config.yaml
encoder_arch: "conformer"
model: "waveform denoising autoencoder"
dataset: "simulated sounds of rotating machines with and without faults"
train_examples: 39062
input: "waveform_16khz"
bottleneck: "denoising"
encoder_norm: "rmsnorm"
encoder_activation: "gelu"
encoder_mlp_ratio: 4
encoder_head_dim: 64
encoder_fused_qkv: false
encoder_qk_norm: false
encoder_layer_scale_init: 0.1
encoder_inner_norm: false
encoder_drop_path: 0.05
encoder_wave_strides: [5, 4, 4, 2]
encoder_subsampling: 2
encoder_layers: 12
encoder_width: 192
encoder_positions: "rope"
encoder_kernel_size: 15
loss: "mse"
latent_channels: 32
decoder_norm: "batchnorm"
decoder_activation: "snake"
decoder_widths: [16, 32, 64, 128, 128, 128]
decoder_blocks_per_level: 2
decoder_block: "basic"
decoder_attention: false
decoder_upsampling: "nearest_conv"
init: "kaiming_normal"
residual_init: "zero_last"
optimizer: "adamw"
lr: 0.0012
beta1: 0.8
beta2: 0.95
eps: 1e-06
grad_clip: 1.0
steps: 4000
batch_size: 64
epochs: 6.6
lr_schedule: "cosine_restarts"
final_lr_fraction: 0.01
warmup_steps: 800
weight_decay: 0.0
Rows from block 6 of the decoder, named by matrix and row number. Each number is 50 + 15 x the weight over its row's rms, rounded and kept within 0 to 99. All counts start at 0. After the name is the row's rms in percent of the matrix's.
# convs1: second width-7 conv (decoder.decb.2.0.convs.1.weight, 64x64x7), inputs 11-21, a 7 kernel for each
convs1.0 106:58 56 47 66 82 38 48 79 86 74 59 58 49 50 28 54 50 09 39 29 48 61 66 57 61 57 60 52 46 50 54 57 44 32 43 80 63 61 45 57 47 47 47 44 51 57 63 63 62 33 32 54 52 14 51 30 54 61 47 55 80 47 64 56 60 99 69 36 53 58 44 52 30 28 35 30 51
convs1.1 098:72 64 70 75 60 43 33 55 68 76 54 50 46 51 46 50 52 65 48 52 55 50 52 44 53 59 40 30 38 38 30 27 42 46 55 49 52 52 31 55 40 34 38 50 59 77 72 82 75 65 53 53 58 43 53 50 46 48 57 48 36 52 71 74 67 64 62 69 49 60 48 57 43 53 54 59 67
convs1.2 107:25 39 28 45 54 31 55 64 63 56 40 66 46 54 11 30 32 32 26 38 40 42 38 37 48 36 30 33 40 45 57 40 41 47 49 75 59 71 73 51 52 45 75 86 43 66 47 60 35 24 51 34 38 59 32 59 43 59 38 29 44 36 23 46 52 80 49 40 61 66 35 70 45 69 40 49 59
convs1.3 103:47 29 30 50 47 53 61 62 42 44 61 36 38 45 65 55 44 61 45 59 52 42 37 45 39 57 46 40 48 55 64 62 35 19 35 78 79 62 44 56 51 59 60 56 80 63 61 34 55 36 32 72 26 40 54 27 68 34 69 74 53 34 63 47 57 33 48 62 49 34 50 24 51 54 47 34 24
convs1.4 147:32 22 41 64 37 58 69 46 68 29 68 41 76 63 57 42 33 55 67 56 48 49 39 31 44 56 45 46 30 51 47 29 30 30 32 32 46 60 69 51 69 47 67 48 50 34 60 22 30 40 78 24 42 70 31 70 53 40 40 60 31 48 32 42 70 22 29 65 79 49 56 36 44 38 64 55 31
convs1.5 078:55 45 26 55 43 47 48 33 31 41 37 36 35 56 45 57 50 64 52 67 54 75 74 48 43 69 66 48 24 48 41 25 55 39 42 20 39 67 56 59 65 27 42 65 30 34 55 49 43 47 99 18 71 84 28 85 67 51 55 72 54 59 69 37 65 34 40 50 58 50 39 51 29 34 50 45 39
convs1.6 094:53 63 52 57 58 46 41 62 79 61 45 62 50 66 50 66 60 57 62 63 48 76 64 65 48 80 81 63 56 58 56 49 59 42 50 41 43 62 55 50 76 58 51 64 35 45 39 67 48 15 53 47 39 58 33 60 41 50 19 45 52 35 41 42 45 80 43 48 42 41 47 65 38 42 34 46 47
convs1.7 076:76 55 62 71 60 51 80 46 70 41 81 47 69 60 80 65 48 71 77 54 59 72 59 58 66 72 58 62 41 58 66 55 26 38 47 59 47 53 60 55 56 54 52 47 59 47 63 34 50 47 67 49 46 56 54 50 59 41 42 71 47 36 49 36 63 33 34 51 65 34 73 42 60 67 74 53 35
convs1.8 103:55 56 57 58 26 72 59 53 45 39 43 55 60 64 61 64 64 69 54 93 70 54 38 62 63 61 48 49 39 53 36 24 48 40 43 25 56 65 54 39 62 34 57 51 48 39 78 39 64 45 72 08 64 79 24 80 44 39 44 19 18 37 19 53 60 08 51 59 58 46 57 55 60 49 63 70 69
convs1.9 103:60 64 65 75 75 42 45 36 75 71 61 47 76 70 37 43 61 46 61 53 49 74 58 47 66 69 53 38 34 43 39 41 41 49 60 56 38 47 43 65 67 78 68 62 67 48 59 65 74 67 59 40 61 29 67 23 34 57 51 65 35 48 75 36 32 63 44 27 39 46 55 54 53 45 23 33 46
convs1.10 101:50 63 48 47 52 17 20 58 71 74 42 59 39 45 27 38 60 47 54 40 39 79 71 69 55 57 63 53 45 48 52 36 56 42 56 48 43 47 30 39 42 38 36 68 39 62 46 80 60 42 46 42 48 39 51 41 50 65 41 39 56 57 56 34 26 65 49 26 27 34 42 67 46 48 39 50 66
convs1.11 096:23 40 29 25 29 36 23 31 47 41 48 37 51 48 38 45 60 43 42 54 38 64 57 61 40 63 59 42 50 37 42 51 53 28 47 28 43 39 39 45 51 34 51 48 47 39 61 43 64 57 83 51 57 88 43 73 48 38 48 44 40 41 35 35 35 20 43 36 34 42 45 56 42 37 52 56 51
convs1.12 081:44 57 41 48 55 48 36 61 31 55 37 67 40 58 54 62 54 67 55 74 53 44 59 40 34 55 53 38 47 44 52 46 63 29 34 38 59 52 48 28 53 35 55 80 28 71 49 59 33 20 77 43 50 93 18 90 32 26 22 22 36 35 16 37 42 47 58 63 47 73 39 73 33 65 62 56 53
convs1.13 102:52 38 48 43 42 61 78 19 17 27 40 20 55 38 66 67 53 69 44 54 52 38 46 42 51 50 28 48 56 54 38 54 26 45 39 45 58 45 46 56 46 49 32 33 18 44 33 16 26 52 77 30 62 68 36 74 50 40 40 49 35 40 41 54 49 17 44 62 58 60 36 45 25 48 56 56 40
convs1.14 087:44 51 59 65 57 71 49 74 37 67 59 63 58 67 57 48 52 45 49 54 63 42 41 47 45 45 43 49 47 45 55 57 64 50 61 66 73 59 65 64 56 40 56 59 45 47 54 50 45 40 47 58 43 56 33 68 54 44 56 06 39 34 19 60 49 54 74 70 63 87 33 54 74 49 77 68 65
convs1.15 114:52 45 52 75 25 60 58 50 39 35 48 50 51 62 75 61 23 64 66 56 37 66 41 50 59 60 52 64 49 62 46 30 39 42 40 30 43 50 52 52 64 43 33 47 30 33 68 42 49 46 78 16 49 78 31 59 54 36 57 65 35 49 51 55 82 08 27 85 70 42 64 42 45 26 58 58 48
convs1.16 121:61 66 49 32 59 41 42 50 89 54 65 53 65 47 44 53 52 31 59 46 56 35 49 59 47 43 48 39 58 48 55 51 34 53 54 73 48 42 54 52 52 54 56 62 72 69 63 81 78 51 21 66 48 27 63 34 68 71 41 56 53 52 60 49 53 89 52 43 69 62 59 46 52 52 44 55 57
convs1.17 083:67 66 62 68 60 68 77 48 44 53 55 59 51 56 58 48 32 57 72 52 50 45 62 57 58 41 55 71 27 20 38 41 63 92 59 53 31 49 55 46 45 65 60 63 64 61 54 65 55 73 50 56 56 46 73 38 41 38 40 62 52 62 57 48 51 59 51 69 74 53 67 42 60 36 50 64 46
convs1.18 132:58 71 67 56 65 35 33 81 91 86 53 74 55 57 40 50 59 45 44 44 47 53 55 60 58 55 58 54 57 55 47 39 40 54 45 71 57 55 46 51 39 47 47 62 58 68 56 83 73 54 36 61 47 38 65 28 43 65 38 30 45 55 56 51 43 88 62 38 43 56 50 62 71 59 33 51 76
convs1.19 121:87 76 58 64 56 45 67 51 88 54 84 56 57 52 80 72 58 63 71 55 63 59 62 66 59 59 46 42 50 61 59 50 41 61 57 59 58 62 61 60 65 57 58 46 88 61 76 71 79 63 58 46 60 46 70 34 62 50 34 82 35 40 55 35 66 38 29 52 62 18 85 41 59 70 55 68 55
convs1.20 087:66 49 50 52 52 64 62 70 55 51 70 75 59 57 81 68 50 70 58 50 58 44 55 50 30 29 45 54 42 37 48 56 63 78 44 51 56 66 82 53 70 59 56 58 63 64 52 50 45 32 43 56 35 67 22 67 48 32 49 59 60 61 51 67 70 53 62 93 71 65 62 55 72 80 85 75 60
convs1.21 098:53 59 32 72 70 30 33 53 59 65 48 62 40 70 36 71 58 39 45 64 39 64 55 38 31 67 64 25 41 50 61 51 71 15 40 47 63 64 41 33 59 44 63 74 50 58 56 63 64 21 63 42 49 51 48 60 54 53 46 61 56 38 52 42 56 79 68 47 37 63 39 69 32 64 22 39 53
convs1.22 113:41 51 61 43 44 35 36 39 52 54 32 46 63 57 40 62 80 52 56 60 62 57 36 43 58 45 46 54 63 67 49 49 58 64 72 56 46 59 57 73 64 67 70 48 61 37 66 55 67 66 28 22 60 25 46 18 44 59 38 13 36 50 44 51 44 70 66 23 36 63 51 63 64 30 45 47 75
convs1.23 089:39 47 39 43 62 51 47 63 47 57 52 65 34 40 63 53 48 68 66 57 60 35 54 41 32 49 54 36 42 34 47 46 55 39 42 64 68 41 39 33 53 50 62 84 61 81 43 60 32 24 43 60 36 69 31 74 40 35 33 39 54 38 31 57 28 52 59 59 38 70 44 58 43 68 62 54 54
convs1.24 105:55 59 49 33 46 50 42 30 46 35 36 44 51 42 31 45 42 40 45 38 42 42 62 57 38 37 54 64 39 34 30 44 47 65 31 24 29 55 58 44 59 40 33 46 23 23 45 42 50 43 64 12 54 66 28 50 37 36 20 34 33 49 28 30 41 31 30 35 44 42 25 53 22 11 44 52 47
convs1.25 086:49 48 34 58 55 33 32 72 42 77 51 78 35 79 41 63 55 66 50 60 46 50 55 45 36 62 56 31 57 54 64 50 81 44 53 43 69 61 44 34 65 59 45 68 47 66 36 64 47 39 52 70 49 68 43 70 56 34 38 49 50 33 43 47 40 67 65 69 33 52 37 55 35 62 36 44 52
convs1.26 093:54 54 41 65 55 44 53 69 31 52 42 60 41 67 68 73 52 67 41 68 50 47 55 40 39 73 58 37 56 57 56 48 45 17 37 48 67 47 33 25 41 36 33 50 31 52 52 33 43 32 80 47 48 81 22 74 61 38 60 61 52 41 62 61 67 37 64 68 39 54 39 64 37 64 54 43 62
convs1.27 097:35 36 57 41 34 52 75 18 76 28 57 26 71 42 61 65 64 73 66 57 67 33 34 46 58 40 30 58 48 52 47 48 18 59 67 56 42 46 61 65 73 62 47 29 46 28 37 31 35 67 42 26 44 55 45 45 40 44 35 54 27 34 41 43 54 36 25 49 59 45 49 37 54 47 33 58 46
convs1.28 096:48 56 33 55 48 53 46 59 37 48 45 58 45 65 44 48 36 32 28 52 34 70 63 52 43 71 73 50 64 69 68 53 67 15 35 20 73 60 48 29 48 14 37 62 27 51 55 48 45 19 84 17 51 88 13 87 57 43 54 48 57 48 39 65 63 24 64 73 49 53 35 66 36 69 69 61 68
convs1.29 078:64 59 45 65 64 47 56 48 45 65 48 45 41 64 41 56 49 59 47 58 52 76 68 44 48 70 53 31 51 57 60 49 54 25 42 35 47 47 26 42 54 33 39 52 39 47 51 41 41 26 89 36 62 63 44 73 54 48 49 61 44 36 56 42 54 42 46 49 48 49 44 61 28 53 51 36 48
convs1.30 107:40 52 48 44 49 38 42 56 53 71 40 61 47 54 31 45 59 29 35 41 42 44 46 59 59 30 38 58 47 39 45 60 51 53 49 64 51 42 42 56 32 57 51 47 49 51 34 55 62 69 23 74 60 20 85 29 54 65 51 33 59 53 58 21 18 71 60 15 30 48 41 50 57 44 26 42 59
convs1.31 103:70 67 68 54 68 50 49 26 77 58 46 30 65 38 36 41 74 25 55 36 46 61 50 61 57 48 52 58 48 52 47 54 43 47 60 51 33 45 52 64 55 67 50 62 50 53 36 69 71 70 40 54 59 22 85 17 37 72 50 45 43 56 43 39 30 76 45 15 35 43 49 65 64 46 37 40 61
convs1.32 094:44 47 51 63 42 63 46 79 44 63 27 58 38 59 44 47 48 47 40 44 40 53 42 50 67 40 41 69 52 60 53 47 54 53 28 51 44 55 33 44 22 38 74 59 57 37 46 41 46 97 18 64 80 23 72 36 43 38 54 32 44 50 53 36 36 58 58 41 40 46 85 59 74 33 46 57 64
convs1.33 101:42 59 46 60 64 31 44 43 41 61 25 59 34 49 30 65 63 58 54 74 60 35 62 31 28 51 42 27 56 36 51 41 65 42 49 29 42 37 37 22 40 32 45 54 13 61 32 66 35 28 80 23 60 82 19 85 39 47 27 33 53 45 45 46 30 55 57 39 35 58 34 80 30 62 39 47 70
convs1.34 099:29 39 20 50 34 14 06 53 30 63 26 50 19 47 27 58 44 46 32 59 28 58 47 39 51 57 24 23 43 52 55 45 56 41 48 38 49 37 10 16 23 30 58 60 48 44 53 47 47 56 68 43 77 61 42 64 49 44 50 34 43 45 58 16 24 45 48 14 06 41 39 60 46 46 18 33 57
convs1.35 104:85 69 55 81 62 58 58 38 54 50 51 50 49 63 56 58 41 60 47 52 33 72 68 47 46 67 62 49 39 56 61 41 70 57 47 25 48 65 55 38 73 40 41 61 39 49 62 59 56 34 88 00 48 83 10 79 56 51 50 71 43 62 61 51 72 39 48 73 68 52 50 60 44 62 63 57 57
convs1.36 098:35 52 43 32 44 54 33 52 51 46 38 65 42 39 35 40 54 28 46 46 45 41 43 63 51 35 51 56 52 34 33 46 67 68 56 49 51 48 52 35 41 58 68 61 61 58 42 61 47 65 15 72 54 36 60 40 22 46 31 22 53 55 25 47 22 56 62 47 32 52 52 57 52 54 32 60 63
convs1.37 090:63 49 46 76 66 60 54 44 40 47 53 43 52 62 57 56 34 58 59 66 49 76 61 39 38 71 69 35 50 71 68 49 67 40 54 38 57 65 36 37 59 41 53 64 51 47 60 47 42 33 86 27 53 73 29 72 59 43 58 72 41 44 60 53 68 37 50 71 64 53 49 53 49 61 62 47 43
convs1.38 132:44 29 42 46 38 56 73 20 33 17 52 19 57 40 54 43 44 51 40 39 53 50 49 42 48 51 35 46 56 57 53 60 45 46 55 24 37 42 53 57 46 28 49 38 45 33 51 03 25 47 84 18 51 68 35 60 57 45 61 59 44 53 54 51 61 08 39 55 59 53 45 38 41 35 62 48 25
convs1.39 080:57 43 66 54 70 69 64 35 62 34 73 21 55 15 81 38 53 60 50 35 57 53 47 33 29 42 61 55 33 46 61 63 51 49 49 71 65 61 50 46 48 42 41 47 70 48 40 44 36 58 37 72 49 53 74 57 19 36 46 35 16 39 24 75 56 73 66 67 39 60 44 35 72 68 60 44 17
convs1.40 098:38 40 55 36 38 21 56 54 64 43 52 45 57 36 60 32 49 45 51 28 59 28 25 52 71 41 40 63 63 67 54 57 19 61 59 99 73 52 48 64 39 79 51 27 70 59 53 51 64 72 21 64 49 11 81 24 38 51 54 43 43 46 57 58 46 52 41 27 33 19 53 26 65 52 28 45 44
convs1.41 067:48 43 56 68 51 54 50 71 56 55 59 66 62 66 60 46 26 72 46 39 23 64 46 52 48 58 42 39 52 69 65 40 51 19 32 39 64 61 48 41 47 32 59 73 48 52 56 49 40 11 66 35 22 73 30 47 58 41 58 55 21 51 48 47 82 36 47 95 63 48 51 65 54 71 72 68 46
convs1.42 094:46 50 51 48 56 53 59 56 47 56 42 67 72 73 40 53 56 34 45 63 62 32 24 28 53 29 32 38 76 71 66 67 78 76 76 49 60 59 59 57 43 54 60 46 48 50 45 46 36 57 31 33 62 16 49 24 40 52 48 31 52 57 46 51 37 54 65 53 61 70 53 51 55 47 38 53 56
convs1.43 101:43 46 48 37 40 56 54 75 64 47 72 70 65 61 47 37 36 34 47 39 51 26 38 57 44 36 46 58 45 31 33 46 34 58 41 79 71 64 79 71 69 78 77 51 80 57 64 54 68 54 20 62 45 36 54 40 37 29 31 31 41 27 24 54 44 44 52 70 63 50 69 35 66 50 61 63 47
convs1.44 107:44 40 41 55 65 63 64 71 51 50 80 68 59 72 59 55 47 52 53 73 66 27 41 57 43 47 59 42 51 44 39 49 39 24 38 64 74 58 49 68 61 75 48 31 54 50 58 42 58 33 19 64 31 14 50 29 64 41 48 68 60 25 35 56 56 40 54 78 57 38 54 29 46 46 57 39 29
convs1.45 132:47 25 40 45 34 66 83 65 44 34 72 49 57 53 76 39 27 63 51 46 56 43 40 58 61 44 49 57 43 40 42 44 34 49 39 52 56 53 56 60 47 58 72 45 76 50 62 35 43 58 34 69 42 41 58 39 58 37 61 74 45 50 53 58 72 32 45 93 86 48 68 21 52 45 56 56 22
convs1.46 116:53 64 65 56 65 43 42 56 71 68 44 62 53 51 47 56 69 45 72 52 55 51 44 57 65 47 52 62 55 40 44 46 38 63 52 67 53 49 51 40 36 59 35 49 48 58 35 72 70 84 26 81 73 25 91 35 46 62 44 29 50 46 44 42 24 79 51 21 32 36 59 58 82 58 40 56 76
convs1.47 099:32 41 41 21 37 54 30 85 43 58 54 68 36 53 52 48 43 48 55 60 66 21 45 68 37 27 53 63 51 30 34 57 53 55 38 68 69 60 51 67 40 68 77 59 73 66 59 56 53 69 06 83 57 16 71 35 49 47 46 32 76 42 36 66 36 57 68 64 59 59 71 51 62 39 66 63 63
convs1.48 100:31 37 51 32 27 39 54 00 34 31 53 12 52 36 44 31 35 36 47 35 40 21 30 24 45 42 24 24 50 56 58 56 27 48 60 52 42 43 55 48 53 47 44 44 49 46 51 39 45 37 73 25 32 66 43 56 40 46 49 42 28 43 39 40 50 12 28 37 56 29 39 41 53 51 52 44 32
convs1.49 096:72 63 63 60 65 55 36 71 45 82 46 78 55 74 51 64 54 40 45 42 41 53 56 60 73 43 48 61 46 33 46 58 49 71 45 53 45 46 59 53 35 63 49 62 62 67 59 66 74 76 23 82 71 25 82 32 58 67 63 46 66 46 47 51 40 76 61 40 47 49 57 56 87 62 62 58 76
convs1.50 082:36 42 51 32 33 52 53 49 53 35 48 49 53 37 52 38 41 47 62 41 49 30 39 59 56 28 39 68 42 36 34 43 42 84 58 55 26 42 58 60 51 68 58 45 58 39 48 51 47 79 20 53 51 36 63 31 30 44 36 34 44 56 39 35 30 39 33 42 62 46 57 28 58 23 43 59 41
convs1.51 092:69 52 59 37 48 60 53 32 42 32 61 39 67 33 61 42 38 45 41 34 47 49 50 49 47 34 41 64 39 38 47 56 47 72 56 42 38 47 65 83 59 79 32 34 51 52 72 63 70 72 51 47 56 51 56 46 52 55 66 63 47 51 33 58 65 29 38 51 63 26 42 26 54 45 66 67 37
convs1.52 102:62 66 63 57 41 77 80 83 61 51 63 78 72 74 43 50 48 46 41 49 43 45 38 60 56 41 51 60 51 46 32 27 39 41 42 45 55 47 49 40 53 54 61 55 60 56 64 55 57 47 46 56 41 60 40 58 77 57 63 50 67 67 53 60 68 46 69 77 63 55 64 53 69 61 57 80 69
convs1.53 087:46 48 45 11 46 65 57 52 34 41 57 46 42 33 53 52 70 50 55 56 80 17 61 64 33 40 73 59 59 22 12 58 45 48 38 53 64 37 60 61 61 68 65 46 71 65 55 43 57 53 33 69 41 51 48 53 55 49 50 51 71 28 34 70 26 25 54 58 44 51 50 35 39 37 63 48 42
convs1.54 099:56 72 58 36 53 57 34 89 37 74 46 89 38 70 50 64 71 60 42 72 71 37 49 62 55 48 56 56 72 50 44 45 52 34 36 77 90 62 51 59 44 74 62 63 55 81 54 72 54 35 19 86 46 33 49 55 55 59 61 33 77 51 47 70 47 80 72 62 46 66 60 69 52 73 51 62 74
convs1.55 100:40 54 53 67 58 50 25 49 44 82 39 63 51 86 39 63 63 51 72 78 44 58 54 43 49 66 46 16 58 43 43 57 55 35 58 30 43 46 45 52 64 48 66 61 55 45 62 54 67 57 63 39 63 56 49 65 48 55 58 48 61 41 80 54 43 64 77 52 51 79 59 83 55 45 51 45 71
convs1.56 101:65 52 53 79 62 47 58 48 58 48 57 54 58 56 50 41 20 50 39 41 29 73 68 42 45 69 59 42 42 56 61 38 53 34 33 31 50 60 57 29 62 29 39 61 27 50 51 54 31 11 88 15 37 98 17 93 47 32 33 60 32 44 44 54 68 31 30 62 51 45 39 61 33 56 63 45 37
convs1.57 121:73 44 53 49 37 77 69 42 15 17 49 33 45 46 75 60 40 64 46 63 60 46 51 47 42 31 52 54 53 55 49 40 49 57 48 33 53 62 58 52 42 44 41 42 57 46 73 51 42 47 58 45 39 77 33 64 55 41 64 58 41 67 48 71 80 18 45 91 69 39 54 29 53 50 76 76 41
convs1.58 079:55 59 69 40 34 67 57 61 46 43 55 57 56 52 56 44 45 51 61 43 47 36 42 66 72 36 45 81 49 42 34 42 46 83 59 54 40 52 68 65 62 72 52 34 57 38 58 49 58 83 29 54 55 45 55 40 37 46 41 25 43 51 33 52 51 37 44 54 74 39 72 37 73 35 67 67 52
convs1.59 102:55 54 43 55 63 64 56 63 52 45 52 52 34 48 42 45 45 43 44 52 53 51 54 67 54 73 72 57 56 54 52 51 55 28 47 59 54 43 34 32 34 56 59 41 61 56 53 54 60 38 15 86 48 18 71 54 62 52 59 70 83 52 65 58 55 62 57 57 40 50 66 42 53 66 48 55 53
convs1.60 081:54 68 76 73 70 42 67 24 68 33 44 47 61 48 52 56 49 64 68 49 48 46 60 39 49 53 33 33 45 43 38 26 22 66 65 34 11 38 67 38 60 50 50 53 27 46 49 58 45 37 77 06 55 81 21 60 40 50 26 45 38 46 39 50 68 51 33 50 69 60 46 67 41 60 45 62 57
convs1.61 097:74 58 51 80 55 57 54 70 46 59 61 74 48 75 56 61 29 64 48 64 40 50 59 53 44 66 54 45 40 40 44 28 60 43 37 29 61 59 32 24 52 34 43 69 39 67 65 76 58 32 77 34 55 90 20 91 48 25 29 44 37 44 49 54 59 32 51 87 56 49 49 65 48 64 65 72 61
convs1.62 078:46 53 61 24 29 50 48 48 70 32 54 50 51 43 57 36 45 44 66 41 57 28 34 65 55 33 53 68 59 44 41 49 36 65 55 77 47 41 57 53 53 72 52 36 69 46 50 53 54 61 17 79 46 30 78 33 48 53 36 32 54 51 38 45 31 45 36 35 41 39 66 41 68 49 44 74 55
convs1.63 096:59 64 51 45 50 44 41 59 42 59 47 65 42 60 43 49 51 42 43 56 55 45 36 45 60 57 36 32 53 41 47 69 47 55 58 73 64 49 55 68 51 77 70 57 78 58 57 39 60 59 15 71 34 10 69 12 63 64 78 70 79 62 65 51 43 61 70 44 47 74 84 60 82 92 64 64 67